config.toml
model = "multi-label image tagger"
train_examples = 48750
cutout = 0.25
Rows from block 2, named by matrix and row number. Rows with one number belong to one channel. Each number is 500 + 25 x the weight over its row's rms, rounded and kept within 0 to 999. All counts start at 0. Numbers have three digits each. After the name is the row's rms in percent of the matrix's.
# p10: first pointwise conv (model.blocks.2.p1.0.weight, 80x80x1x1), inputs 0-79
# p20: second pointwise conv (model.blocks.2.p2.0.weight, 80x80x1x1, transposed), outputs 0-79
p10.7 106:553482502497461497536563498505492491519518525535500539533523492511526502482513531500527527485515493531470483512514549452505473476527482542502502501485497480517493471544532483518501467526534487494540509559486482463522487484489478479493513474
p10.8 102:552487439499482463501512481504498505499511485486489535517522482499488493462531511496522486474469472467490520469480483493471491467523523499579489471556495484491489510491554547511497467479541511531522478508486494512480532522523478512485527516
p10.10 095:459528455502514572462436493524535511478512526455489497497472475490503513515500482487460469516535476452499501472525466488483499494482527504505485485462482487460502519495491488493495510463496526518525472501497502484477500484486467509519554537
p10.11 097:503486486475484517492469485467483523459470482482509511532494477503513467458504492480502495520495529433502564520490503467553499490480519497465523541530459513550484492523469476496529500503522495458509532505501534458514522469482509532482494510
p10.12 094:493491501461518493516487516496497490560514515577488474506493570492468486516503466533507501518462469512494515456510509514519517456508488493520509482482455464508461483476533490451501472506474495469475489516520517502517486495485526502502547471
p10.13 096:512446506531495515477483509513477528488522506504462484497488475497505493513493540525540478463494470517501490508539484560511517521562502487501504500490513482463493499515533497556522486578531468523492476484520516526532511461496483478494472517
p10.14 099:486510459483494473492511476483469490513493554554539513495527559509501489480536510530485508526498446536534504493577518503530532530503493527492499520491501487485502482514464502521532473549517511491489505489531466517489494507522497537480474505
p10.15 115:519522436482509490498535476475514500450469515484474500535455495444506492534557508534502501513521510491509512506453470531473477465525510526511533498468511490501510506484475471554503528536517507519492510511505493486527478492496484496558523511
p10.16 092:537463510493486479523508485490479499524512478505533523500480489491471545504522502546480445447549456527484472487522539488454507514544525516520530501491521479496507486490519484515486553547530510497519491495485506468515497486487517487470500444
p10.19 100:484510499482493493541504527493484459458494470472526537489442509482457509503498512509512492504532486517514496502482482519504554518507510484535476538520492521464528505488485488462509479545542494477510482498520555505516551519457502474442506522
p10.27 102:507497497500467527536523516447507504479486488478500499510507483509488510474477540486502482492488541471453496465507546487474425470531531476467497534514524516523480536497502515505525492519515542535505505551500476526522487513537505476463470474
p10.30 100:526535518491515469453535465495510460472532483540531487506510559467472517533499491526508527505487523500508521469488479533500509506478477484494520476503477495480499442478502499482490486515524490500525456535459488496530523539532495479531549527
p10.40 098:524536484476556496479539491530481471533511495514559485503489473506519465518499522506471507509511509495523491499483497511509491483529480518502496444486511520520467525510533509501479481542547499492495537521512515459508532552485496499555554469
p10.41 104:515457529481482546483518493456478465544510544496500509504509480542495522496484490484493493503491506453534495460497503544491489506555485527500534474476464519513464498504507496511521446491478500541516461485512463528542467477473511477485518486
p10.42 099:544488528488511484509512489589500516530496473485489562494468499518500533469564483480568488493466487503518515507478464498526507512498486501491508565492510522447484493481513505499507497482478501478515507482503499495479494532533516521520503503
p10.43 102:516506490491477547499489487482484495495462491568543473536549500487492514477510477450478494476537496496519473436493509504488493509502541459547472518513519517483489480487466532502511516527501474508456463515468475520508506515499495511546519480
p10.49 103:462509528498500492490514501499526462506523473490500492491507545498511507557505480476461524455498444492511487496527483523503531505475503555497486558510520495543460510494537492499496510497473479487488534467477493494543550532484505458491475461
p20.7 123:476533500509473460463499502455491519533508457489525471488503520478499464488493503489475496469519454517494489496497519483495558500456522479470484512458456489512534509559499520493539523530516509514513448492477506502488501551475461481509486516
p20.8 095:473470502488463537504515503511492513453473503533457479509521546489522466447532480540523550528489516503491492508495492532504480502520510514491554516489464510509542494488532470499489532519461548494484457478511516518485521486482531495535520526
p20.10 102:515474470458512480499438525510520534497500490509512493556504472506487525499490474529469516526525486494496516482497517532482504512521553500471491537487516454491489476470472492535541447464499507511484473502496494516468512460468471556483474509
p20.11 102:506492517499515482509491534518515491528496475522573501483488494524467519509463510487507481496475449524531525477499523524453510484489517476498526488536501494498491542503532507472468482527535511469471486497516511492538506565506492496520476578
p20.12 099:494512510468444482486489495496531541510492497526486479438469460475461476505505483485500461523531505503543517521476530476492487481520487478454501504556485507505510519499510528443511485509476490485542521512473467490461455475518498524499528509
p20.13 117:537516538529502466475524522461471499521488457472467459451489537495526523526505503513520548436449479518477469497508519481493518510476472502501487483495475529534501510497515532465539544475495494486492484508465527498508515502506507536521506507
p20.14 099:545471485499489540523463504506476472461487524502492496494524475477501516494462451468523486524515488490480561479514539493525525540522523538524494523489474514504506472476503449552497512476498549509498452497509524536491509469517487505512515529
p20.15 119:479524496507484514484478482500492506524516469502436488481459498483511471508480516546498536499479467550465482517475470473446488472572532464477501534494480500489503507494493485455524480505524497478505528496490511478497492488490490526477525563
p20.16 095:483480492504482559476494531467471480492504482488480528478501521523561469508535484512520511508491507479482494474494531486485499481495508518494450487504497522491525511471566478484480519496493455501497504513428495467512539502510487537480542448
p20.19 085:474474499494498535487499519514508484503441519491467489518499459530493491464535531495495527442533474464469561505509530485528482509483489480445479509486488500493485474517495516536529492516508451490535497546506486521518480508492508554521517477
p20.27 096:511507488522447495537489490519494497527500520516503499520532474525517481426451520487530511533516519525543449535492484467493526516475488512533484505513525491480493485478500520474522470511503481500486486486503461550523513459476483473551530487
p20.30 122:491475480460483516471471539504473540482458521490494490459470508515554525505519506503501489458460489481520510487514514492498437536491490559493513507526465494490506527510461500479471473498528496475506509525506490494485484539537486569510493505
p20.40 099:477471471534468504488484489503470477474486494485526486469485495531524450505482498487500516478502489481498518546460501557522481522512503470499500485451514464433506532504445520496477520508549483506498488449472479487483511494515465485475487468
p20.41 090:537522554486492516475512501550523534534513487522489520479466532493477516544525519489545500504502475488547502461527532533485511511505527502477507476460529476483448508460499501484544479502506470482483504471506548505492513500473530515520489464
p20.42 095:538465552495520535494540482485497509498498489507519487516506521533542487469490473534490487572500531494473487500506477533499478543518508530488518530457498498508488520492504500523554472485477474484447515472529491503509521507463521478488525550
p20.43 084:472507520483453524463483484491535518486515508528512534528479518513536488509544478485527502529505481521486474450507552488537467477471519483530506491496497486492478475502543490551460499493493523490516538465543484520478494456460500494514468479
p20.49 126:508503523495533506479525489497554486490500516507512490505500547491513518505495493514505507491524516488516531500495430503442541508478480498479506475472503500554510502509462477537508465498508490435420504501533553516489478491500493515521483477